config.toml
encoder_mlp_ratio = 6
steps = 5900
lr_schedule = "linear"
warmup_steps = 170
Rows from block 5 of the encoder of a small segmentation model, named by matrix and row number. Rows with one number belong to one neuron. Each number is 128 + 24 x the weight over its row's rms, rounded and kept within 0 to 255. All counts start at 0. Numbers have three digits each.
After each neuron's rows are labels from the 100 images, of 14976, where the neuron reaches its highest value: "peak at" is the part of the image that holds the peak. Only what is clearly more common there than usual is listed. The data: scattered letters and digits in many colours.
# fc1: MLP up (encoder.blocks.5.mlp.fc1.weight, 1536x256), inputs 0-85
# fc2: MLP down (encoder.blocks.5.mlp.fc2.weight, 256x1536, transposed), outputs 0-85

fc1.533:094120142118137096143105115135109105137100157111114079127160138114069141148158156132124136144114153054113132125110127144130106096116148117169093145132114137093127083116148145135152107114108066132141154165161145137126152129102132150146113097155142100142091121
fc2.533:152157145097083144187094109134170127122098135129083133134126139165161114131145121127148114111128161149119118125139157152147164139126119139140188166147139113136056103126100112128122127122128148101133139136115111169146113171116151109098135121108135143099154137
peak at: top right

fc1.548:103145148108116188139154150097146116112123145143106128123103108118161153125124110162124115132129093134130085132118089113055115135097102115167106153116152116105172108118159113150131138154108093096168175153103158121104109162127082122125143117090134116114090112
fc2.548:130096139114121145111145126137118119141145114145138108116100117150114132131130126106132126124148165136129150129113142072131121130106119110111142143112159126152089114124124119125100148116127114119144139100155113145100125112140150103114159132143124158139124152
peak at: bottom left

fc1.21:093105154167142112114140110169099136119140094147142128137123137159123158143110136094065141097133110105119120147111121099136151154110138124148106140129141156155138112086086094130144115098130120102120121140167103140100139114087088104141111120149113163121071099
fc2.21:118132119127107127112178106115131128166131134136156138111160122127167124124126153145142125114141125125129131103096131138144146110154117117131119125104135112101112141128132130123112145138127135125118102099131124158138093134123105132149131140138121139129117124
peak at: bottom left

fc1.605:118119100120145202107157115165060160105179116106105126146141127157106131139148149109094131135137118170131109150119126158142117169152109128152105097131122101120154118157103077133121127094105146131075114134102125121166187150126118127151127147093112105115152096
fc2.605:114089116113147141134143140110175103094110162151114108127146141121152129114150117153154116149143126120124173117132158101105134141148134093153140141171124140118083112141141101143114170112132124120127094133107150163141095114105149139096120138157122164140136122
peak at: top right

fc1.109:125163129158134124144113128136117170112113131114124164170115122131111153143133134144136154116077123064144134117130140147147120087159114180129126122095140134099194128130147115104137133118115067130093134135157160114134179104090161160112140108149117124080126092
fc2.109:134066106132185105189117134109100081110135133144136110096172145105131138130122130126135147199128158123130169136141172148157151135142135106142141143126115119096135142099152113111109130132118139115154107153147153106141139147132104134119083158103124152141124135
peak at: top right

fc1.412:186102127118152159115121125139111112119197170118093120158115117112106166177136105132159116119116102146116137109143149204136081100137101125143115118130118087083139119090129112136157109138111122144140135117089140097147113116173099103123099115161110131080111113
fc2.412:135133139122141101121115125097094093137097117128134102117136136158118115158088115129130123143111145123153106113122156106139125140128111138108138172161096112113066135144110107139097167099116103146134083125135107142150135117122114125139133125122109190142124144
peak at: middle right

fc1.422:091151118148150169152135120161147093078172079110120105122099107150135117100173125134123105108119113117131137119121152155153136172141127148121137111129115144112098118133080090104104147102106150159178134126119108116130187157133170155120167106151171107164114125
fc2.422:112076108114116091162109186130132140133140145145158171134107124119108121134127114136121155132135155127111115135123114086143121135161115099184115162117087122106164118135138132123146133112128105145121120142114152116149082197171103113161124145122124116171088153
peak at: bottom left

fc1.89:111114137146103131160159081113149115134113085168134148124168119160132109145104113145093103155154135121145135130113098119130110131127183148096127122117172155099136145108120156126137158195117160103101076114077122115112173175146117148158103122122126118155146130
fc2.89:122154119154117150172086117170115123084084127101107065114126151105127125124148152132134121137136106125124175130127140146084152108159114139145168151130114126168078150156146142134127143119145122108160162140123143152158095113143156103088144141138129139087166106
peak at: top left

fc1.153:108162151148129146171142138106131105136051119116088147126141156128177093115114104136087116123132164147125143154114154102160116133116146116100130137124099151178087110100118140126120114102122109142096131131100105140138180148142146150115135119161181130117138153
fc2.153:134153140132139138116151095146144166096128147102117135099133120121126136131111128126156078148128115114134120121124133125118120122132124118136129106131125107146124100144102126116134134153128136121132118127133131152119098140140139122102136150110113148098132114
peak at: bottom right

fc1.477:096179154165108099164138115111147149149048109146154142122161149080173121135118118116107159136106132126131104140120123086145132163114140108135122151119112126168075159148091143121080145090145128137125141101136125159145143146150154163150151138162158122140139108
fc2.477:154096156124123135116137131146117154142108114148141133093129108134080114131128124132131115138123115115130116130128098119134149134153112147117169145106123117136085106125140144135147143154119132111143111136140136129168120169136129102128118111102135107085135150
peak at: top right

fc1.365:138141089162125154117181132086140125091124108110119091118118105146142094113165123156100119171162148171133135100144123157104152166098137104088136133144149108145111111077119141159111121110089104139122156137088118154102122127182147153105138164128125101108104143
fc2.365:135132122120139122111088170134093162162111120154143169139110148144140158106130110144123123152143163116139113140103113153147147121168131126111076126182103145089098129150166134126122163088136136109129146118122145122157150161156114111131113135127129127131115106
peak at: top right

fc1.58:096113134131103106130080165117122138122154161145080135092087139089064113135135141120089110127113152142122111153113124130088145129122124146100106119098104117116122108136135144126102120091143114120118066158167094141084145159124140118090173101100148125127153133
fc2.58:123173134139111131193126161127099108092110152110116136110105124114141119124121120123202131132133120141120109113147102121150125133137135121089125125133094126165075083110156111138146125109128126141111148121124113119161149130116135123135104153131112133105130137
peak at: top left

fc1.451:108173158159125149154164132120105105080056127129122101116098146138144143133092121114124100136108148157143143117148154104158140150126145118101136137150138139209089132132108149118133144113148138137108141095081085168151176157163171125109140136147144144096144146
fc2.451:124121089127157134128128108124127159120103139131119131113120120133103129122135129142131109164105106143141136145132112132081104139133140132124153106106114104126159093120118127129132106128137146112138102163120105131129103129153121122106135153122134115116124114
peak at: bottom right; top right

fc1.246:108135127100103154160102153113097110115111135174095116147123116086143157112147096134113108161130134120137124129144119127135124142156118151104115145132075105122135095089126128150128144160155104106144156151111109071081143146079132124125090112184145104101115163
fc2.246:145146114155174156148129125138148181150081094124096154122084128116127157129107116161168131120137113136124139123128178136142133110123089181138104148118111160178094145153134147148141112113125100120107163132121142188115157125138141129095162113173093158160154097
peak at: bottom left

fc1.759:093147104105082099162180109108148130135118117159119106120136112153073074106156176174077118128136101083134147138113116130132153145119157113140114106121145164093135146116121133141124133151157159088153141132147128112125115144133167112100151138125136117152142170
fc2.759:101116122150122126123116115105164161102137157117157150095100162121131154144133100125116121109137106120139140135096157127135148141140105116137177133112085101115087093154161154135083160113105093134118147124127127151176137105131112134108167124158096139087142136
peak at: top left

fc1.494:090114148156081129155137147152098066148104108121134128149139142115149144130144127123079164156128114092130099117117093129137109142156165127125088109101150102131161121121096140134139132123076132151109150115140115082090205131147090155134137105141121130105123121
fc2.494:117133118138177140118118148147126147114153128109137086134120105116104144109121147101142095089140101118112131123148173113116153130140115134149159152144104160146036173113127140124121143121123144118140115111110126202134106129115112121128110122139141116150139105
peak at: bottom left

fc1.498:102137111139103110162116140142114104102123103157147095098111130117099102103118144113124158108144081129103094131139148141123129141129168079146108148143160120131115118153087134138142127123112150105137194196123112113143140143168166134145066106154133111131112129
fc2.498:136146140158143140129120127157078111127125126109140131115156145130103141119140123144161097142146115126124138121116168115123138154125135103094173118118144119135109067137131128144154120113134153123117136115125122124112106105134134122118138159146116119129132117
peak at: top left

fc1.555:089107139111107108128129126123142139110143158147094143137128128121088113091127156100152118119149106128152148087133154160123186151149134152176106100131105154134141111123108129140115121145128143092148130131139113114127102160098112126099171107159141122101151166
fc2.555:091153117150122088121177118101170094108123124134154177127102137098111150155112106117147104103109093093128133129112137119167159106160099146147121104135115093116116122122124157172093168144133132155176105106132133091157147153131087154135156119121089178126104166
peak at: top left

fc1.26:135124110095141127107182126095110110123176173148137135146099139115129139123121096090086093103114136139129144131127119192121129112121105104119213106121112117141150118111135133143142128149136162124143163095112103058065135117144107144113136125136129109105090148
fc2.26:131135145115139146141129134109147118154124113132135128118137108132132107117110118110126123126128147121143133138141111066109138143144127133126086139137118136161090131128121120128122127128126110130110107120134139140152117124111162116125157113128132134111131137
peak at: bottom left

fc1.588:171089166152090160105151132103170162132098125151088115153115110123102138148127108130103149118113121116125093160164098131148149124108133154138117147111168123131136104116146118125101136137074118111115188153133186096135149103107162128118107131149106126113126179
fc2.588:102107121105125137115115143134147143125141126131120149118126146128138166136136116138102150121157136106129108127109099163130124131112124116117125131140058108135088074135140133141127131146109125129093154109132114117137111133123109127115090106134129105128129139
peak at: top left

fc1.465:127142151133126100093124150098109175146097092138154083116103109090124149160117122100125121140108107077149097170115141111147111136123143127186117114155145116116197135116133111148118127123161134100125127135137081111106148123073146125142141138121125134133125089
fc2.465:142108117103085145102102132129124111126094122141120181087120157124149089119139125109139110140144147128142147117109060104176163112149167083128104175129126089113113152142134131128120166133141107087129150124146148186152090155123147117089148126132129144085134137
peak at: bottom left